config = dict(
    horizontal_flip=False,
    tokenizer='word',
    encoder_activation='relu',
    encoder_weight_standardization=True,
    text_encoder_head_dim=32,
    text_encoder_bias='all',
    weight_decay=0.1,
)
Rows from block 6 of the image encoder of a small contrastive image-text model, named by matrix and row number. Rows with one number belong to one channel. Each number is 128 + 24 x the weight over its row's rms, rounded and kept within 0 to 255. All counts start at 0. Numbers have three digits each.
After each channel's rows are labels from the 100 images, of 14848, where the channel reaches its highest value: "responds to" is what is common among them. Only what is clearly more common there than usual is listed. The data: cartoon faces. In brackets: how many of the 100.
# r30: branch 2 reduce pointwise conv (encoder.blocks.6.r3.0.weight, 96x192x1x1, standardized in use), inputs 0-191
# b30: branch 2 3x3 conv (encoder.blocks.6.b3.0.weight, 144x96x3x3, standardized in use, transposed, each kernel summed), outputs 0-143

r30.27:173155114162129135137149130129112116180162187145156131107143115149114156129123123095099097121161170095140101090145123102097140111176123122170143123119104096100147130155125107152115121177151114175124145118108085103152144140107106113100098113150141113156117121140114087098161096123129125092138147110112140146143139084123103110131132152105149102126151141121103143151180173141134139129123134123126102125118137100118153106136156116122127083142143079167135085105145105125101125118145136084103089160166121122143135141139136146128125176095087145116101117163136085088098082125116104088
b30.27:114146100117113119127172132137101127109162131116169128158088097171094110141121153123113157110090125148090109146154090111114136119119161127151123085144110121156119140075139101157123092105148119112069132129105091101133126127174101073080124162103103117116176137142118146147170104093146140078133151108128097142126116114139107119118135115155094093158093136160106126146118147105152132149139118130108121136118178122140104124143076125133110
responds to: surprised (52); grey face (44)

r30.52:106066134096145129143196117084104114108171175125138196179148071151130215141128137133104130137133136133154097111127159145123132106201133143110126113176117151143126105135163153113113100159097167100149120098181118171134138098112159160128115100096113116160158107149130104116153127125103122158109140145135101090147125134162128147123109139146157112153116139110136119146128125113156108150135164133129115147090127094148146113115115115135129134165124122168170111120120137124161137110127163099113127127151084115112125134122128132132144120116114136094135148134165100113129113127125143114
b30.52:165117111111125141119136142137105150070132125132129100143132140134129097161145071152129134117123124107128162101102128121148148148117129092112079110085141151168122104112164126116143148094112093118138143109100125133116100100126114097134166126133132130162122131156130155112140101150127156153110132131101167156140141096149141112170106126125132105145172170131141107116129126103183151110143156151149110104147149121167119128041082138152060
responds to: surprised (52); pointed hat (42)

r30.39:154125083105129142108131134110169144139113154146120103158138107155116192111172104157146090126108100092167148114098117116174159115114114143117135102114111059128119102098091095093106084137154151128116109101147134111139151108147131097106109115139146137134096089189105132131112139124078138127153109149107131204143138109123126114121117125159123126138136098114095093146158113130137155111154149130078106121130152108123134151105087126129092180100118138099134109114138148149112109124083110119103138119084118170169084143125158110102149109137129132146111109134135092108143104096127140119
b30.39:127097126137108152115150114142089162128146157131154097147129103118135134121109122112106176145109138109130084137137085103142180096102154140130105095120115136116141155132111144165110151113117172074120198147148112174139140163131112078119158125138094165139140139127152125102143101136118102137138127119117093132156155133105162172113128122143181135176151136123134113158154145101124091104122107118145094163152190141106127134121119166133148
responds to: sad (84); grey face (35)

r30.29:154098118130106127118113073155141126218207133078151083104117131145095107132104064111123212122117149178132163104163111145136121106104112111112091119159156129102165108102142128131147091108139105143107145113157128118131113153141101172163135124099115112142112141104125150128146143098094085140157157081115120123125138141094105115132088104091129132105126109134138130123097123147109104123156127130139129116127110127116123113102104126116102132096117141136094130100127148136113107130137118144116100116093072097089152131139136105115117139119174121121144128151126121125129113149115095104
b30.29:116128131134116120151105135120092142172131110150130122100157121087143161147119134150104120099114112116137120109156080147094109136101106149151109145113098113083139163113120122105159095122092139133146125114100153134034147144125108144127119169174063163162106148138079078126118126108112105116123156127137158131116118117132097107118114104128160086137133128139102178120141134172098126110130170106129130130111090148114110125151110122088148
responds to: laughing (37); grey hair (29)

r30.86:157113139139092123085140129120119123182136142119109120109124141105097160121174107105146160154174161117142200112136093124142123097087087129182166099143124135147118144092133109109118110123133147109125140127128087170122161110149139112139102142100118128139089101106123136126130131087081131152132080123078156153113127116137134146123157114132115106122157092118129097145133096114129136161122116157167080149166176143127123088142124156142128118106097103095099107146115081105102103147124131135112144126115118089108106147132106137135148079130154121127125092124136071111133159135066157124
b30.86:111110119141122105128130146165145151097111155125126092116072141092129119109128114132117133161083133124106107147131120147129189148143121142134163119094119128109177120164135131096171114136153108080126212147133121100128112143125123104113127133166104115180146135132138142135173127134138126103144174097143120147122173131140162144148132143165133142089155111115158117072112125114153099144085109161158140132132168121114162127111105078135128
responds to: curly hair (42); white hair (35)

r30.82:120165178100100119169115126145140141130094172110114132137120156131116124125109105131194127122120099149139137133155144140145151132111159142112102164105113093113139124119144132093108089104164109142139143124161128147114092130117097164168112113131131128126135105131089143130109170133112123116136137117109149137112153132190108081128204114191088109155127186104133148118147103157129101153133174128137137139161148129115108132192089105129123185125098157150102150135152109135092150131127139117143134125118114124114131108153103076115112128135137134098142109144150081140104105157122159084
b30.82:117178059144150158131084177105120155150148156055130108076151127122151137144143151170170108124140135087121125085094098142133111134168154132111182140126100090174162126123158130145129112147138167090121130128153162129143124134155122128131111135135123150131126129147141134108129088172125132115144158133129096185106107154137119142127129132112134132123131155149107112157099134134100152117121103146159093125141139156106145142155165107108147
responds to: winking (94); bald (27)

r30.41:108148128115103165117144132130151162072100078103141112119094120139143128150114159098168159152061124129129117123118111101155127161132120136125111155116136094146155103127170165112150097098169165117121133142162172103148127136137143144182161117125111093123165100111133145118118138123159137110115089111178141124119116118147156136174150129157213172150111137125120134113139106109141137124147174101142100147098138096158128153130145157105152113121174164129128135118136148127111122142114138151097125166095147189111117137169131130119117128133112145176147096130117107151099091136133129127
b30.41:194166112144145141126116126107118132090104135101154146120135158111109123159129156144163116091139148123148079119117117106120116159134122123147103094115132117134125133126152095136139227128171151112155161121123145092147162137141130092120156127112138158152111103137162135106145128171117185125099095138087095116130106153103129144143162121135126132150107096162134101156157121127142115130154127097114131177132147128083105139145162159095141
responds to: winking (55)

r30.63:175111105149155119119145155143133108137112129151138091161142135076137086175142124147092129151177093131139146122123141124130169158127151150138101164151137108150148137110189114102192114111181090139154095096136133121122143173136178149113178153138131127098134132149125130134129074141103163112114154126145103166121142162128100097135146153105190126093161172115136133109097129107135124136165089136132109155114150116123117135119139132100126120124161148102127137099147162119099116148093125101142137098131131139133125140141161131181175105126098144127118140100111176142135153128117108101
b30.63:127152146107116121137120123146143124133135091151136106172076101091128161125155106124119165124158124116160103168132140087121091143121156099127116134165092184166129122131079110139110128077082137161109153144110157192101135150130107171113109126134134144126111131140150089135098151121101137160147122165126119088158080131115127153102143142126148184127147149149097134128117092108099096134168110131124162133167156136132127121139149120105126
responds to: hat: no hat (91); red hair (51); pink hair (40); hair: a mohawk (30)

r30.76:153108171143091105146165146128176140101102127150088088106181111137101134112094125117105139167116162107163131115140150117178145147128126150113139133112123130128117140083120172116142172137138203126127132149094097071133136113114109151185134130151145148157094122108167134122131146143074092088095141123103160188153164153132149105113118121125131108093136146104130145133127129140138145104126120130069144117083123096146133149152126137178176164136150124137141115128145140142113137126176123114103114149130089137128116138106124113121121143091156157121111140168157120112119142120160128119
b30.76:144115155157123130098129133128142117100139104095137115150115143105154127079148140118115154114126106114111134097110127132117128142154147155146159086099176109132097170148109084139073117111136099089107107083178173112160098100135145115144139155119166128145125137115133150117151122105156133097147143139117151132147158151138112118139095088159158137153143145102186101153089145134085166147116157107086126138128125089121152130077120159140094
responds to: sad (47); a mohawk (43)

r30.38:117144125107154094108118164162103105105106109116142163201152138182136117145122127135164125147173124137124138085123141119111190102168118113154142154139159104162131118121184112124109114146146125126159104133147147129177109139167111164123127119159109106141143098159123138107101123126097152124137138150199121110126106114108080113167147162103152119134156153097137094144144121103138131147147087122089137108126133119156095112093066134118094146095093152165134136154102141115102153137100123143097102107146135135190110143117151139120137107115129104157134153136113157131140138137165127126
b30.38:140133093110127066128103106140152099160151130183159145098154113150121163075138096154101094123124109154125130136104144094135155135067118151154144144100129135097131146077141115138103101168142126133116095177097105107096177107090101146164126161131124088146106155159138117141116098109093130126113122126135130128151108125154174149115125129101095150129122086129147102123135149150130126097148125116137123091127141145137133115116137097091080
responds to: pointed hat (51); top hat (49)

r30.79:133109178117071125115142130148155140087131100144100093113119141146123117161085112118121112084146153145110190106109129161139088145095074132113123074129091130127141113173124074117115099126106097144116137134121117132141122152106140130093138137102095142153119139098128136135114105100161139133158124101153131101194158104134104089139148149112118140106168127129109172127113138086125116127163124093133173145143168125145121092139078123174169118123136163101112104160157118094102165119113124089098116132116147125123121120108123165134079150135146125095096151116135130126155120129138147096
b30.79:099120112132143134154116127125147152160127115128124135134115119126124155105143142100113130109121125145157132209098142120122126138119167161142148112135127099191096153118143112170160112151132143124146131087110121059102088166139162110100103135140164101150104109083148128110121109148147096118068138126152101138093138157166147146156136089200111141105128165130128121111102138118105096126133120103129152131136177144147146139119156149112108
responds to: a mohawk (68); brown hair (51); black hair (46)

r30.24:083106164177132140164149092125084140135103156148088116129121136105131138108141124144127123184115111128127143090158112147105106183126122141064122106144119150136130128128141116094094157175127081141125146127097138147188123113119183131146139138189078179111149173124106166132111144141121129101103112175112118161147135117112114123092137128129107135124168162149111094090128143176121160137103116110131106135104132129134111119131125134124109106129118097120125139134119119136103142117184101133140111208107136140159111153167130123137132127110108143140104093119164130150158143128098120140
b30.24:135160113109141130121134129129154142092165133155106140136121109125154121152131117128143108189100116100111109140106154111091121154154135113185147113112082118124127113140123159075120109151132136103097145124172098119147089129132127154134138124108143131125120119194132128143114104119150174119136129156132122091140186161070121111112087166138140122179163071145151116123113102129139120153077174113096131131135149113149165146126113099147148
responds to: a mohawk (72); green hair (44); teal hair (37)

r30.83:114087116112134075112145167127131079031159100196150141115131112133136155103122127112173128134126159156122132104125172164103116106111202076116144123077138124148159120147146145085132135086145161101123124116126118134126112115092136151115152144107119172134143126094162141127154116157148109143127161126115133142152138148159117169118150131105135140127116151156100146142148157126123133149141157144113110127118174098158175117103151111149112114129120129107103148120096124124156126149114113147111134119165171098125163122134163136080163151123132091132116139114120145146094129147145117123
b30.83:145133132134102119149078114123152101145123096111126171132134113116153093093115155148104089135099108118119156148119154161149113114124129203127139168083156114098124146098090152147174137122139109125173109118117091130101122121165151099146120130096152125159138092150078123125141131112104083137150123108111166148124108186103111133114109139091111087110195118146135160129130092101155160117100139110117147116133115114144118148142153117126127
responds to: glasses (99); purple face (59)

r30.89:101160118111125117113137147126126166122071092126086103098145134136126139127120110139172122113146118135123148130141163140163149139113158188131129067151150093108125106099124149096125158149170110142117132140168180135138095140142108154145165118149123097107147118117100103107079157135113155140166106096163139167148121077174131109136174107198121132159123147089138122089141099136119112138112098190104134116157182145132107127125143121155103133114148085134095113118101139111140101174123151149106134134160138134150140125122167102099137119143107119132093147126135144119127133111124098140
b30.89:123099126073113140118156129141136164124178167158113126102223098156182155123128143118142140105133106123133126072116130138129122096145129115099103099131141158143165121114123097125099105150149092134137144077157114161092117127116105112161118169104156129161106129119135121150110128093124119149101120144149152122115111152090106105164091130120119118146121135136174142137132138128109096148102160145099092135085132086137121171129130127151131
responds to: winking (72); beard (46)

r30.84:157138083156126096120106111137126125118160132128130140085141098139100131105098139144112135178146153179093143136089105151112165104104120141117168141088138127136114099130107110135163110141156144134154192150173121105181131114125120143131136149142090149112099150158140107111101125120133116134120120084100159144145130102093126103106147129139112127101134121107088141145155138104126109131069115168171132179143119132139138186164140139123128121101140098133113120134097188143151136071166171099164112128103097132161086128095139119119138113112135125133111092119160120118104118094143146164
b30.84:112129174143143131116127144094149144084102129128122109167101150160089097144082121155102112142133105093124131106168132145128097125136123135116142139094150104124134148090107132135150163146100108097189126175106126135109146098150139119110119106142147146113138100148134122186111143162161107153169090132115129097148129167089077139114110123105121119121134079076122127088133166169151172141136121131130145161086155099132149128148122134116114
responds to: orange hair (48); a mohawk (39); sunglasses (33)

r30.15:113134156133096119143140149162108124157114087131158132131097163153141156119101161129145136154161154138171126140098127099168112134111131092168131117115144133092103151168125164147119123109122109117082151108124153128087151101130114130085109126119128161137111160166136162128117144116125132158105104136096121084132167109099091123146128124142168101119109119114152106143154166200118165119135115130126101134145116164166150133130129093075086102147118107156153132116125119126111113087140116122141145179087102179131128184134164132084168142116125103138146091120102094138128105138085116103
b30.15:122128124128128142180127149157123103164100119134132127119119161117084123157136133124133183178123145142149181137081123149185111139134165113151108175114183099141120113066110134134141154112098140148166136126123125179147158128104137114114162139104139145139133160128098143119131147161142155144159109162115142095168109091142153159114143142157156121106117135109079113136146111108131106145133113135139120159152170148145071129105139126100133
responds to: spiky hair (87); sleepy (43); red hair (27)

r30.62:130172109107113109118130139118099122096130161109087140119148192152119129104125113120126165116123112095099129132156123115132181133096093093150136189120138119173117150147113145138107153086172124130131108149110128143166133129133127117186138132139151087089164111127147161075126082072125145167143149173146142136120143105155119125093119108135166133110156128126091141120146163115156133119154129153131143156113120096141128164112128148128154099122127110138163094155157097149089131149144166145088129149151141150143153093142115162139144132126110207128135162114097134115155134149130123146
b30.62:085195094153145087104172140115122095115129147104108133127101108142158142177134141118152105151154180151132155168131122140122140139080124137116127162095130122114138121135163111133108104152165096152159144132141114106104144148161108161108079124124126131137159150093133152120082158086131106146125147150178143124148152154119152101186115162146126142142109146134137128142126082142131122138113087111150160144106104119138079142114165117124145
responds to: top hat (100)

r30.69:118113121097116153100137122171108118145148104149139166161094117123115139131117122105101097139136136089124119148151166116111148099159122112130120092115127106142103163173186088154164118160137098183185133109136134140124176154139154120131132114101162143167154106146145137153144136130125117109122128122135140139157179122136172103133184144149146110152136159147135154162145151147146116137186174137103141117105135154168137130153127107136150141133147169088123076112146139126101148124183168153095149129131142119113124126146091174093115170124150142113137104148154117114103087150151142125
b30.69:161153099160141113124144133121140109120134152147141124128126090126105121103141168104101100139133135144120165167119119119114126145137118153118167097113137154171122145094141132139112127106083105154087104148102141112104110148147143109155157119108101121171116128093118150112129109149099117085143140109141174154119110122137130138124116042126125081074129155124168142158110145100142155118079155142144131092109159133061125151156173147112112
responds to: hat: no hat (96); black hair (52); bald (46)

r30.59:107108100130104154104116117138168095107109119175144099098162150147115111148123168092092156142151163195135108143160157158132127140137111110107142238151138142098152126118111129113124122121149169134153081157110139102115142147120119133139153136123090109136120143157103142128108094139124165087123136156130103139165131150098154104130118139130108127212145139147143104127167186141136129128169146157093129119135129130126154118123180112107143122127150169140102135154137091152100144122139138147099113124140127120139115140155121131134130110086153123137120113113150099101102145146160159129
b30.59:103140086132095096097114123117149095135124118114136135129119126098096102149158101146117145117140188138127135106178136164149134116166107118126090130136140113101096145114088154122116142124208117137111105137103154074114140106146108133111144114119115147125125140097147161136108142119148101069136152146147141126159138105161099151071143106130110163130149137152171132085097128138182163149110108134144152143135157103088131105130156106121102
responds to: glasses (64); purple face (58); angry (40)

r30.95:130116133129158155105131113083134145133113155164122111134150136125194104152167102185109123085115150108063156123112096163042125134149106101129148116125187117120103112088057114138146104108141111102139172095098138167153098151124186118139129126116119092124119132122108099127122107120113125142171111163118136139126128153094120116135131130124133121113131160137117134142142143139102153154120132122148138115130103120100108129085118112156155114109104146120123134109178179108153168126107144120151102114170113137137132127117158154136127160136108117117091142091120133104132146100178109150
b30.95:124145145138119093178133122113151104156172088127147173100066102106132121142143115136082144144123128114126126109107158138116085134108149154117130139169115095116129156117132092145130165119140103117137119126150133107107146179145176138125100140134135119118153130132148121136122110084107124116136148120175118089124127154112160128135184124084134146171120165131102117125116084118155143147095130120112169076144085145100111175112166125145171
responds to: a bun (62); beard (50); laughing (43)

r30.0:137092094130178148146111131120130161137152105142121156130112131107142139098220154160090131108121133084107159178129119140111100148079081108093164100126104127101118116103155177111112126111146126102132146141204140156118139113156114158131115104100121140136120190145144109124171138081131109149105135145132077121136117112143116144157145118120141147113124170083126099139115107141129124172163126115121138147125159115124128133129136130125126108140156141096133162155106154116110135120114108147145153131139141130141104129141171180134201128120100124098111155138119101103137143114151148095
b30.0:115102081142140130137084142144100123063111119117107114102122145124081110092140107132076116140140105148102140138123148138129128112122132078119126154125115216131131144158138146129115090123134124124130185118127140097141106106144097136122115127180122174165101153112134082100109123102151135149165170110151130132129140101129150117103104111110170130156146173135117142081127086135164127137132108138099113093162141144146167123143131114106135
responds to: pink hair (41); a bun (29); white hair (27)

r30.61:122141097095122122140127103128165153125088118190058188116197129082097127117113134116119140139176080089094088107143154081150121147103147129133177077132130122152129112120157170155135157140125110104139105122113124129131149110105113145127147169133119110140141118138115127110145126127150131127096151127126141132116134112108147087099146114115117079121123114136183104162173148108161136118151121116122096106145116104161131136163159116148138084156123153124137088139108084151081151127083129119112140165094134111132163131123136146148097142142105134103127122112104134131103084144142145129
b30.61:068128129071125106143085125143117152127142163133129125152160120112098165147126179120140112126115121121140123157096084154196139137114145128123144089152108096118180107144136087092115132158143145128108188110134114146128129097174077166126136134099125119158151140141149094110125090134108101125142141101142135154114116155181127107108120115134163104104138138123143167133142132134167146135117094111117122121126107184141152158108128121137095
responds to: hat: no hat (98); a mohawk (74); white hair (36)

r30.50:149160123153136110126096157194104133116102160102132111118124157148083148171133109131171085189079118139076114163140179124109085159106185107177117130132170094157135092160130107111137113125145153102119124157135175138142117099157121177126118120121114086113144161127154116126165133125129145148178167142100142157163126126106115150138167131134134140133160134148134162112135147135132155135079121089139116135102129138128131114129132093162137112152128111148143121144156182131123163118112117127158131107157096123108136140114140144132141138117095154104118110130153110123113104139086153095
b30.50:133117093175120133117151092101125098096089097123153125091093136163169127116161136125133140126130127114131113146093163161152110122153121125144126117113150154107134102131144069154111127163142124181148132109118153106112147125148132107194126147115145140111145153156088141128140119136110082074130133131123112148100176116174110134142113106137177146122125118083138079085115137160130156104124114138144109111103136092172130136086137148130085
responds to: winking (91); looking left (62); orange face (33)

r30.42:128152132148113092124108124098151137168121113116083137144109152151112116131118096124130105146153132120109108154120104164098127167093137075131121094156153155111178144085114120091121103135117144087127142144119138144126159143139078160133145125102168123180100093126132117125135149109073117110106114150108125130110128119128155130152091112097075113059128104113107154137122160155160178150185129118130135153112184125104127131085117134162141145164160147130078088127123183123140138143132097147152132110151155153134139159136102130155124145105127105146124152137122146158124106099162158127
b30.42:132116151153133115114108080125124150137134132106149134126146151112110139146123142117133106130162126146120145178135104153119104137161095088131111114131148142182121099155134137121121145100072155126152114128132133121132078145136149140101120165153115143098170130071101100105126125131145142082123125111153175155143137192109125076075113102094172153177116096104109131106141140110105107147124094104105127133132114172114151109116156084161131
responds to: hat: no hat (100); bald (47); sleepy (36)

r30.81:141126174107138135142113125105114155145117136098126134128151161131155140069143134102112120137185122109159159119215114112133148140112099167172095106135109144100086089174113152101121148150153121141115159147119132121083102148095173154155121109157158160138166165110121078145129161123145094112102115072134127145127109096136121187108129135075156146147139114133121144124140111150135155102129134124126144118170142181107188130113133126160095128113129124144160116121131127154112129146150158112134129119093101137131170129129135112119168118092139150119166128135145110146102129151112128115
b30.81:110117095107096070124180158167091104132134137130090111105162157128100184094163106114115106156130108133135124162168125140096054148130092100094126127165129169095111106128131146118106123097154155114102160140074126151122081102109136126136134131114146139122149113129124085136132162141103143147114116118103133132118152122146098156127079153133109145121091115124112158183141135130098136152127153144120124111102135130121094098110142136118117
responds to: teal face (33); a mohawk (25)

r30.57:101117132089119109113139150115101112114117109130172144113140130146112101113094111117115125125138120134135118115111116135131165135115102123139105102101124164153112139122175202186115144140134140083134234089134101058081129135123145154131099139102089160171107118129157129110156168086105130162101144147127144088085104139131113113114149153098174162139115087126117161126117108132123118159103124143141167112122164119136138102124147146103127121122148122150111101145134165084116132101189134118145110149126131117131083128124115142103116105126130132110115147122119146089114146114124102135
b30.57:122121116118120150118121120157121132152158093115096135152103171105077128148146120106123101123144131131126145089131163087142111117109132131120126166189132120170108140150088151140109112091115147154103128120091160148112150109110134102085138103121156077114171131108141107158074170112125175105154102129133153082159100119104150111113151196153105129095100134144137181140142133137144120134157116143081137145124118146110124108141111147108127
responds to: a mohawk (60); red hair (56); pink hair (39)

r30.65:155111142109115087127125159164169146111121133123146134163102095127126081107121155158132134145101129170141118130111147153120098086194121157116093157127124127153128108131155078130103132139135122115194151101157092104111134114114183150151157163123151079113121104120128122128114140143094144133130112198136181099102108114142134114127138097168108164151172133089122106102063132121149139147093126122126101118134118159103102156136087162109112156167141124158113105120140166103133106114105143121078119113149134100102131129128114138169101138130114130154121118121137100163138110140132118106
b30.65:168113189091139083126106111134134114152114145100107106124114109144123101078101122159141145090133117098062103142115107126090141127118122150115085163117134103138128108129099170084087123090130123142126091132163127139165163109099122126082117113130114127106120098135134154113130108107106150133153139159102168101106134125110105164112100115150131117117090155133113162167082109109098124094115142114129138125136149124091086129077154108141126
responds to: pointed hat (65); crown (35)

r30.94:144166094114104108121102138192079149138118155123122126112135147113133111147104117117181131096112083175138062105142131127135087156076125099116099115121162128139141095162123124182107130120077120100147158164164130135104119153136119161153119120124106079109121115133145117111115111132121142089171099093165131127127074114116109106137196118125081152101116141081138087113127162125100118133104151137135120127134123100132137115109120130083110100136124149131118154126126073131112133116126139136147092134094116126115133117093106101150147158119136102138122148108119089093133087125150137156
b30.94:098142150120156146131142098122109147139131144134137138114150128108136159146105107125138113150160143129100161068127114140114137154135089110145115148126118089124136131139142128115113096078117151153176088114143115124126141172141155119096118156124143092099138138136158123102115146101142124129125142168152096134148092128087085088125149154145043108128144188138102119151088126127107170121142127122108138128091178176135164098173111114133145
responds to: winking (88); bald (27)

r30.66:149146162137109162099128121106135121131140096132085103128135098123131094153107108143140129139133115112153101133133123149159161123143156116178161106087188131115095165134114167126122136061095073115146159138123177146136145176140128132143119110123140129096131149183152131128093142127135133175088066142149124138133133134112114149148157118131157112124075133148095129116128143100139130118159155081153160111076147132124141155155109187103175129167134145086152142122141159186156109093135131133118139114108102116151129139132118147114131134110116153121109117110161146140148089133131131147
b30.66:145133137129141120114155114170137143125136108168165138145120139132088145148104104157123144138111144109123127110139129127126127111078143116179116175119115123127119113114174175135182133144137093116135094112145122125089109091138157096112098123126134131088163172160107177158143124150161171103117145138135129103143096123162092182116142088129138151133104138119178123130167091105147097118155145150163137138133106161103115120076123170142152
responds to: surprised (58); teal face (32)

r30.85:080087114160130171165114170179120126132123114176160169117095125106166140123166140118179089110154120155126119180141133117118098133091136085121120136120113118160137098143163093213142106099136122093130124148173078142149132131159114162101117125137125149138135151122136147129076126092121103112154127120113170148104146142139148151102112149122139131102147162101101109077118111127124111111115111121128128183116111121153099114140095096146117151149170124134147108135171160102129129123116161104116109134109126124105166135169113112148138118146148127155136153112122118136107138146119155168
b30.85:138111139143094162110155140141084130129056145062107132105144162068125129134168087132121154150119131148141129179117157143122115160150114154148092118104116142169095107151130127113129146135146093145114112112135141128111104116164082121123103161122105101131137149136158131095146143171133122113133139171157124104173122128124089105083128119098165128133104154141154119128160153139095138127125141134130096087142147102116126133152182162139146
responds to: glasses (74); sleepy (67)

r30.3:121166105113125151119130124089128107127150139107080123154146100104118131165113120101135124132142058118137102125132123115126100132126085095113143115099147153113119128145132160168162088172136103111103133091113150096112111098125079149143098107087120121161132166079151126158112121126135109111097152141137113094094131172152086151150137135126114132184103131081109174124139132126117128172115151143109123091117113124116112128126125099104183097162145118114142170152161107140096128121075141100128161107096120104134143134105129145122124119136101112124115158061093174139144116126155165138
b30.3:125114142135099127140077127149098144150126124170137148107175171133119125108075133104117120103160125090089148132116107093128157125059112129128132100145178130174135148114121161125103158116100127127162148134139109138142106105103103137136127121098111134136131133057177138125099154132123157116142080178103120117105089134102139131121160149148086142160128123104144151090144113117107162128153178102147136137137112145169131123124115141142154
responds to: a mohawk (50); pink hair (48); red hair (39)

r30.92:105129147163154144147146129122127154168142140156119102098166128143110147114162169145140116124124128126121154125128162138126122153097142139178149113128138127124150130142121110138153164153128103146113123140105109129128151068132168134110120142109172127102150131128147112134079187138167075128099108109144139136152154176116158093150137115124103099077156095097107088147122133125117166108098085137160129141186161145174121142154165195107120119145091157123106115103125151148125116148132155116146105167111127098107141192143153123124104128118114140115080110159157130120089099127142118116
b30.92:125096170161144122137141102089095108159124144114132140140094097150124135111123167142145131178154127135119112112079100130065141174150133116131148139181087091160125140136124154182140138128136135142104125148109113164074152149112137151104127128133141126147151133114139134129134143087148124172103136132154138085094146111080100135103133172112122148105157116142122102150077159137099142141110131114179149155110104147121103134138127141164092
responds to: a mohawk (50); beard (41); green hair (37)

r30.64:122118108142136104129161160121137128096104136121124112112122191123173101113114128133155112131166135160115110085110070121124154114179119115179102165131099095118134111145145124128165114145161132123147120129135123135134114133143117108177152115150166166112125152090107115133134117140185137138120131157152147105097179157139114154165145140096204174147154122122136112149111076148130154175156117111133147113187088134152146157110117128153155100121135154086118113149144153149097094132106097143145135137133114127138167155132145105117130128140171146147136144091102086137131112132151100125
b30.64:096119133160149109133110101167123165096130128183148112108122106133099134121127152135110098151133105143149134103124119118131125138112129125181152121114130111134125143196101123173111160114161098175157138104128155201155136139126124132123144154138133115118143157139154114103140078120170139158127109147133118077143120086112108143105128137139154144106129074119152151145143113132105079148166127130135142128078122113119099127170117165085176
responds to: top hat (77)

r30.17:100085141159150134140147108121167107163167111089139088183121102139084160109121098199137174153131190176150068127163108143165107131147128140126127140110135111172115143129078162128090151129147111086125149136114142136116160127116116114155172136122114119124119133124133137134116093129141100112130174119169142127082122062154114139139125138140069109142097135101153148081140109120131104158116169159129138122091123135110127172125129117095118107125117106143131092112137130142121103133142151146113128136125157132094110119139131124157096125146148149131132143169125128128142139156126079130
b30.17:151151171124124140117093134146134121149136142095152097136100150116133123138108105140141105078134132077151134144123105139099129128120129131127127095112138119119176133148120149154110184109084176097144104167102145122100110155131173144127110165169127161105151068120127168132152147124157102115124125115099164117166125114143149138101155142099140127129089098141119115103166104138183125097137155109121141174114127152074125142120106093110089
responds to: pointed hat (57); orange face (39)

r30.11:097121093097152109130120138091119129177157116142158120159159132114129143096116071107124175183112152189156140112147150085134102139114112134133121201138128114133132119096119147103095115117132143112148103143119140150117102149086105125119123101096153133086153142152176116107113120104138150112100183150109146086150104131133140122105107096145174114130162111116155166131163128104105092135098148170148161112100119171091127137155106149138115130179149137180107169110145150130114109116140101094130111155116126134119112137100133141140102169105138147141150117124149107120160139126122154126
b30.11:115114148116112129148161111126154102109091160140112138155128138113129121129107136156172145154101126093167135132129162150107116141103108097120135161128143059151153132117131165081191106135162151091118116183118102129109129139107117104127146156125157145109118136130142172084145141139133127102151114174141112130083139141119136135099127113132110134130147090084127097087138067134165169155120108122144123118112147146109134164113108092173094
responds to: long hair (40)

r30.6:122112122126109125132130133126162085123157109153102148102105136088129219173102181130145135137132130111149124154148114113126144138187144138151163156107140114121097123130117095106141156148152114127113100120125093118163175154178099123170144119129097129117145145126133133137137128149151173127147129128110124167102166135140115105119133115120105122110099128148209103119108122125130093118095169106130130088103102163123100136126177138161116122076141120154110073141165077119113105161159122145154118158127114147123142085089125105146117115135103109150127141145088139090143128125122126125
b30.6:112153111100168099116135061142104115115105120158111148123184123142093141123137103150162126097143143191161116159112081080147138114137137121149160107129142153090154133155182127120145085118098182106127177155114162172098150139128109142132140101107108135143126129116126152108118125150097113135114102152115102151129112143149109142112149122131142114104088144087127103127132140077137129158149161154119090139116117124129113119147119127076131
responds to: white hair (42); orange face (38)